{
  "dataset": "drum patterns on synthesised drum kits",
  "win_length": 400,
  "tokenizer": "char",
  "embed_dim": 256,
  "encoder_activation": "relu",
  "text_encoder_causal": true,
  "text_encoder_norm": "layernorm",
  "text_encoder_mlp_ratio": 4
}
Rows from block 4 of the audio encoder of a small contrastive audio-text model, named by matrix and row number. Rows with one number belong to one channel. Each number is 500 + 40 x the weight over its row's rms, rounded and kept within 0 to 999. All counts start at 0. Numbers have three digits each.
After each channel's rows are labels from the 100 clips, of 14976, where the channel reaches its highest value: "top examples" is what is common among them; "peak in band" is the frequency band that holds the peak. Only what is clearly more common there than usual is listed. The data: drum patterns on synthesised drum kits.
# convs0: first 3x3 conv (encoder.blocks.4.convs.0.weight, 96x96x3x3, each kernel summed), inputs 0-95
# convs1: second 3x3 conv (encoder.blocks.4.convs.1.weight, 96x96x3x3, transposed, each kernel summed), outputs 0-95

convs0.74:518427472492477504467510501490500521484469468521501461545519560422527512536561453440506521562501507468509493520556488462474494571500459510520446421531456496499446450494464503544516419466424585515490442498457610524534477517422419532536518474427502456508492442496520484430536479490512537524
convs1.74:488516535543479533512543444457492485538518491488517551610532478535463440477403540514470474481487489573415486445440512507508490434497492491452574507497531464494530509447459414532543471475562492481507531553536449500447545493520499493449434548561491537456456521451541531501481531580492481459
top examples: low tom; rumble
peak in band: 0 to 250 Hz; 250 to 500 Hz

convs0.55:460441535485499534534496450485501508392456470388507395506470443492541543459499496435503564480505535509506613529552519478446474512493486605505468511535471585457504525493453516485459376524505497484533471512482524513514475493504483482481482498506518475509519472486468500520454549483439502527
convs1.55:520498448506514401500450537535505511559536526551505501472496508536516438504488506504481438502527475523505413484518490481501503437550421367556488544521454437545457487501575511470503485475439474521487509454509497510538554486513537502499531520499447527420473579465506449492526418503579500447
top examples: closed hi-hat; tempo: 140 to 150 bpm; breakbeat; dembow
peak in band: 4000 to 8000 Hz

convs0.21:540528448417505525420404496435467514458431475472492538498482473512505443510483464463512577419515477502488496425586472400467436533473528577558484453520506485504505529512491538477510523484534464498543551524490459518521488512492451533518509412522466424514487456548456506493512538484466508549
convs1.21:501412529509500440527528445536548521488547515491550541571487505523541562500488535556427436543546515517470544442500544487503495455552479445530501514460485573484436472545496443574544464495402512512508454492499508510488470483535467511522500515481440524438490490484567474498482496549464549377
top examples: closed hi-hat
peak in band: 4000 to 8000 Hz

convs0.31:518492559420449530498517535476503497444516504440505502469484440497431480490472448503488509406436560492477499469408523528438540535432512463476559510559443476420437489478483480449443477494534457489518477448463457495519437459542527478475516479465486479536491554461487518508537486517454436400
convs1.31:429502443451538460472574490501453551541564550538467461505488568495578536427461574481472490535492488533530483481528526488492529494491444491476546538587543546488528509524497497551503401489530603509483532476594559540505527477466515482522485507496514525524515462477518438463421485509540492551
top examples: closed hi-hat
peak in band: 4000 to 8000 Hz

convs0.15:528537535538496474553446494528523469559528446447561534544446462521513454487498530478506381538488515485540465444485492522539508471498497451472401539518442375485551498447530493506511462522544543461428538491444482502467454463497544560483454443459476497514540551477546532544527512516494503544
convs1.15:553366439546487505495528470464511490503503519489472427429510522505465576516506455520508493428542506445441510553520491487376536524506507524543456492473593555464482521511537522533484468553497533504555467501491537470523462485505516489485465544616540424484507521495518452540475489480512489489
top examples: closed hi-hat; tempo: 110 to 120 bpm; tempo: 120 to 130 bpm; clipping
peak in band: 4000 to 8000 Hz

convs0.14:506450459529529540446454550483475513454556562480466456326553520528537533485485473506529551472465469595473446432554580529557427503482483536524540499502490498476528530484565495525496528513499471476515553481520512476528544530508514490481560501560513447499540514558532487456525510535508533495
convs1.14:492492459506492524542463509548481481500457524490551506328491527491485491503514367498539460503484445471484493505478501470470495474458538495566481496440474508505532503523502566505522493468476526535479446500508487472477486557461517556487555462471505478517579418593476502498515438496461434419
top examples: reverberation; text has "room"; text has "reverberant"; clipping
peak in band: 0 to 250 Hz

convs0.54:414492492578498561515472489514512431517507459558459517523473494465554514518483634506475436500472483513471489488544527460518430450540538541480549459479549465523496546504495397480513496519523522542511449500562515517466446516474445496511529494457577420434486498455432529507463509503455535457
convs1.54:522435481427508496445434477499489547535426468422543501518560483563384571531457450473449525523475505522503476540463483517530524480525472494467502453558477490478496462537508545505515452516462517500484559507531471465525468482490523525512455390510530540514574510416515521454599474522507516469
top examples: reverberation; text has "room"; text has "reverberant"; rimshot
peak in band: 0 to 250 Hz

convs0.20:517501448460555476531392489472531540451533481512458478480476586545499546410514467512492438556557443522519546497534490463462487420500519491532468469459520506488463443546500500575499490524554573492472470567540518485506499541477526475471452525522500536544453486481592541512493548593507492558
convs1.20:508473480511484541458471522523442506445460451497473420503543434480537477500482442542515519450504492471499495490473422454481482475534522505473510432474455489462556478439501567426525485503440432497497557449416475542514477437508483506446490484510490470462443474441453453489476480386507401471
top examples: rimshot
peak in band: 1000 to 2000 Hz

convs0.50:523512463570522435536524519431463477463516497534494518524475554524444474475484493571422534551509529534574510562444500532531455452561497432547504548489566515440520500553534519424486559530509482547540457421538437555515508534470501496440449540434485505472525495514483501466502491461509418465
convs1.50:486515532498546503460426452534484472539545438501497510465537497458433514485451544445561512502501456526430521467471500496517533599464437506442495541571527478571485557472493528570456452496499567507465462586458543524482541513430492528567508454533531503518496520528471564497476530498461583463
top examples: rimshot
peak in band: 250 to 500 Hz; 0 to 250 Hz

convs0.62:509385531480494494532506467572438429438524507435509462492433483470484540482531530517496530579488498449503549479509508534483478502520566477500482532497426639488489483460432529500494391512510516488423462482454519555492491478420527476488534525474545485518545527475519456504489526504507455477
convs1.62:495498415474480460489452594417537495574511508532553543495460456500502462587518491488451444420510530505548422478571477488564524478492424492503527530487495360476525507542549525471529577496526459502514491501525457514522565501483552473500484500508473543444500522464481483508467501505516550487
top examples: clipping; tempo: 160 to 170 bpm; text has "clipped"
peak in band: 4000 to 8000 Hz

convs0.75:507442485547464498537520523510536536487416464512464406492539581473502476497535565455532484625487499497512546559444510459449526534492459497509486567515451403518482459505472510561485443541490541458498515460456600521529515496411458494528498498516507519495506498517507464543530471467450478562
convs1.75:520492478489468562523511496433496517476532536497500564422451404479469474435518473536536448359521508475444478445583455568471506468505521472469507483522521547396437467514494487511521539450510482542528520562487477473477448473553491528468479533511485488544495495506480580475500555519512475449
top examples: closed hi-hat; clipping; text has "clipped"
peak in band: 4000 to 8000 Hz

convs0.10:550546499511469488451520476449449539471444498505567453482495502443435462471500446496445481536465511407529511510506481487511520620485430536514573533518478423491520534476486501481458556519477536485569483517432460438525511413564465486460446521477474465524463542492550515476512450488579491509
convs1.10:436503462490469520476520460570528510501542448565449514510438498474538471485450533503582482512496454417539527415439466515489458510437500518426482450529483547513575461462477528498467501492520428534461589507470511514526497485526502509431455534521527521493444462558442507600479455451477486518
top examples: rimshot; rumble; low tom; mains hum
peak in band: 0 to 250 Hz

convs0.72:461516480442507426565425494501453531454507483493470545536547480504431487553450484521545471479475556525445482493506440488541572531553501484483539524507588526473469490481521457538538445572515434492501493533508527432508544522474470522555471380498475503401512503565505505431496527483511483450
convs1.72:563530559536548519487529455525564497517513471416536538500548537449529528527611521503463547480487496467563456494469336534509454516538529517460510500534572514489508480502446522459529497526516539485459493504451489517477571515522521519577469438475455553503524544480505486496520509443470543471
top examples: low tom; cowbell
peak in band: 0 to 250 Hz; 500 to 1000 Hz

convs0.82:437471505435478486514502490548513547488510447411550521491396509528517587493529534504546521472480522485487387444507494490519563432540502508467531502463400488531501489513524474473485481498531468513409490496478495491446450526497572485473542542511527592551493517486423548477444509457493502532
convs1.82:504447475498400506521446524477455548469453525468430446456518515516478458526505439472482456559506506511458541543513466444494486574473423516545505519525527592484454547474461510516458458530500596501486535470458528486551574493445533519545506513517533450603521528525440429513494493499539518522
top examples: clipping; text has "clipped"
peak in band: 0 to 250 Hz

convs0.81:544537508481526456482476488535458552557559471547484469532546480498554550449508492533541520521529564436518468506398500449517512597503537473466517502476473526511545450500512516529462497484485470523505444524407528521568509534444481448524496454501379516404493542532510478497485487473493584455
convs1.81:465522565433462529488471596507504508463534457573518480549562525538519477453482490464527495492511524525582509481550527480492433469503470533459564493529527503506455549514484583543523561500499513522472504509507524427532488406496553515605508533518574562498538527549517502484509580545447451487
top examples: low tom; breakbeat
peak in band: 0 to 250 Hz; 250 to 500 Hz

convs0.1:479499439525482491529515485459490506560545540511529566458500563476515506379378479472504425531550475558532504493529476479497494479492534469569389507494515507502498523537517465496442465512492517492480544523549483513477492514497446571425517509427541461493448505467524539491492502584490412526
convs1.1:521474463472520505458407433504493489476459510525507452523566473534550425440476540520532444486521402499483512460478496511501521516513507528417418504492453493488416480524498528499426472441529497510482472495419467588469524543470450464405437499522447510457512494509471495476462470464427512523
top examples: closed hi-hat; clipping; text has "clipped"
peak in band: 4000 to 8000 Hz

convs0.9:541431621601498527463526512484513480515461521454531447536499455477514545531542488543556548424487528532506496518520513493482511494540526544438549523513521454485552459488517520565509504512533504512555466495472518453514515462415518528507532505526555493563541445515482547530565627462497445526
convs1.9:448485407416465484453448481446528466472469507524441478498484484491493462471530503513570491510463453492554475447464490480477463504446572474521462476429449474509526493505455479432494515525455463466434453497457418516446487467485464512494556487464459448517497453447476453435492406431449520454
top examples: reverberation; text has "room"; text has "reverberant"
peak in band: 0 to 250 Hz

convs0.3:492506485488519510496533565477535579540476474555473472525539540434521480499500521535550468542537450512485485474517444469442505452512480459491468474464536539502458510485510568429547498522535448523437471521441428565503457486465416531531495479416585430469539467499574497599517489505474448530
convs1.3:513489504486502476471453449428482483513547500476504475476461505501476512461504533526486492406488533531376533540510455502502409524466500503474525413573435462481485477479434461507469505495486480521570486460519519396474496545473459508467478438515438513462438505480505519389517546431486482465
top examples: rimshot; cowbell; clipping; text has "clipped"
peak in band: 1000 to 2000 Hz; 0 to 250 Hz

convs0.77:450487511513553514456399464491435500472486509561506536537535515470531515518465508465508496488525428520526571560523457485547466458448456484499460435550493465497551604491446595518493448455519587541425388525470468482512516450485538488516499517482519525502517496543533509510515496467429520508
convs1.77:570505499472449517534509588507488518507530533460488497593583469491491511454523520537439482504444538484464477452509512541505501502515460518539513504515497543564453505498526469430487541557492457493473426402500543524458516575357460539435536505462493477467536470548512499496472491478467476438
top examples: clipping; text has "clipped"
peak in band: 0 to 250 Hz

convs0.67:428481486458509518518516484466436477487498400449523462564488469431403458551467555498519469493431521437482447468475496430549493463473469485465568434490511456488492548468487480504521441504527460562498513554495456531524498474523408472544508415517486544472497505478542466486475502505513596469
convs1.67:507520461530555568470523539546508490483486522542574484516406483464568433569505496468459451505510455425549522497467360513495491523479526525522419551475475470504522485559432442510538508487460464515542532538481549471514469503448511488479440456452539453454459465512475465553474507457485489481
top examples: low tom
peak in band: 0 to 250 Hz

convs0.68:469547503453521556531467492528445563508477515562515488542550501523568458464521571471450536518531527483455519454439440536458451470576432493480512504455517524492539538479461505472441509526492529590520387498462536485441531507473506562532548467497501504473489531461597561505503474467507485427
convs1.68:454435510448460502514506529535499516480447498424477572561478503481537555520540469467555488500472483534559494478557553528486534487490391533553459497537502452572459521510548500404498486478501481481505433441514439533506497565427515497515492458393451415499468475526516504494549515463477513504
top examples: clipping; text has "clipped"
peak in band: 0 to 250 Hz

convs0.88:507535521484550537502465446545501432513452524494514547591532455479471450562494480542566483480493504505439429481608477496475485406564488480493499433520504517486527576499528477429467484489443523531556533416504473498540496493465454585514495423483519481495472521540523470538550513463497450462
convs1.88:495495446475459481480557503467465473509452452437560518541472511560524613472464466400468514523494496488483473486431534521549524507489470472586518519462493526483507476473464487484479436438466454474455451580550463496434481453469456438523466522507478431472478455535558413474502451519499512470
top examples: clipping; text has "clipped"
peak in band: 0 to 250 Hz; 250 to 500 Hz

convs0.93:566532496472508400539454529593498484590468502473559572487528434493445495477459509593512464484467510588483464428466452498466457418466542464517527537458528523478550462517450493474444450488526490521493552524491463505530437483497545513486519524435470511505516478481470456553503484545541468480
convs1.93:432393489474512497473531543497535488424491462535500513487463541489539517511478499360471601489496509484543564516487505560551532539500432552485487472532486498493438542499519485505604523455543492556522473486543545517476574515514478442500477520537476481505517483485525516460528554508444537577
top examples: closed hi-hat; clipping; text has "clipped"; tempo: 100 to 110 bpm
peak in band: 4000 to 8000 Hz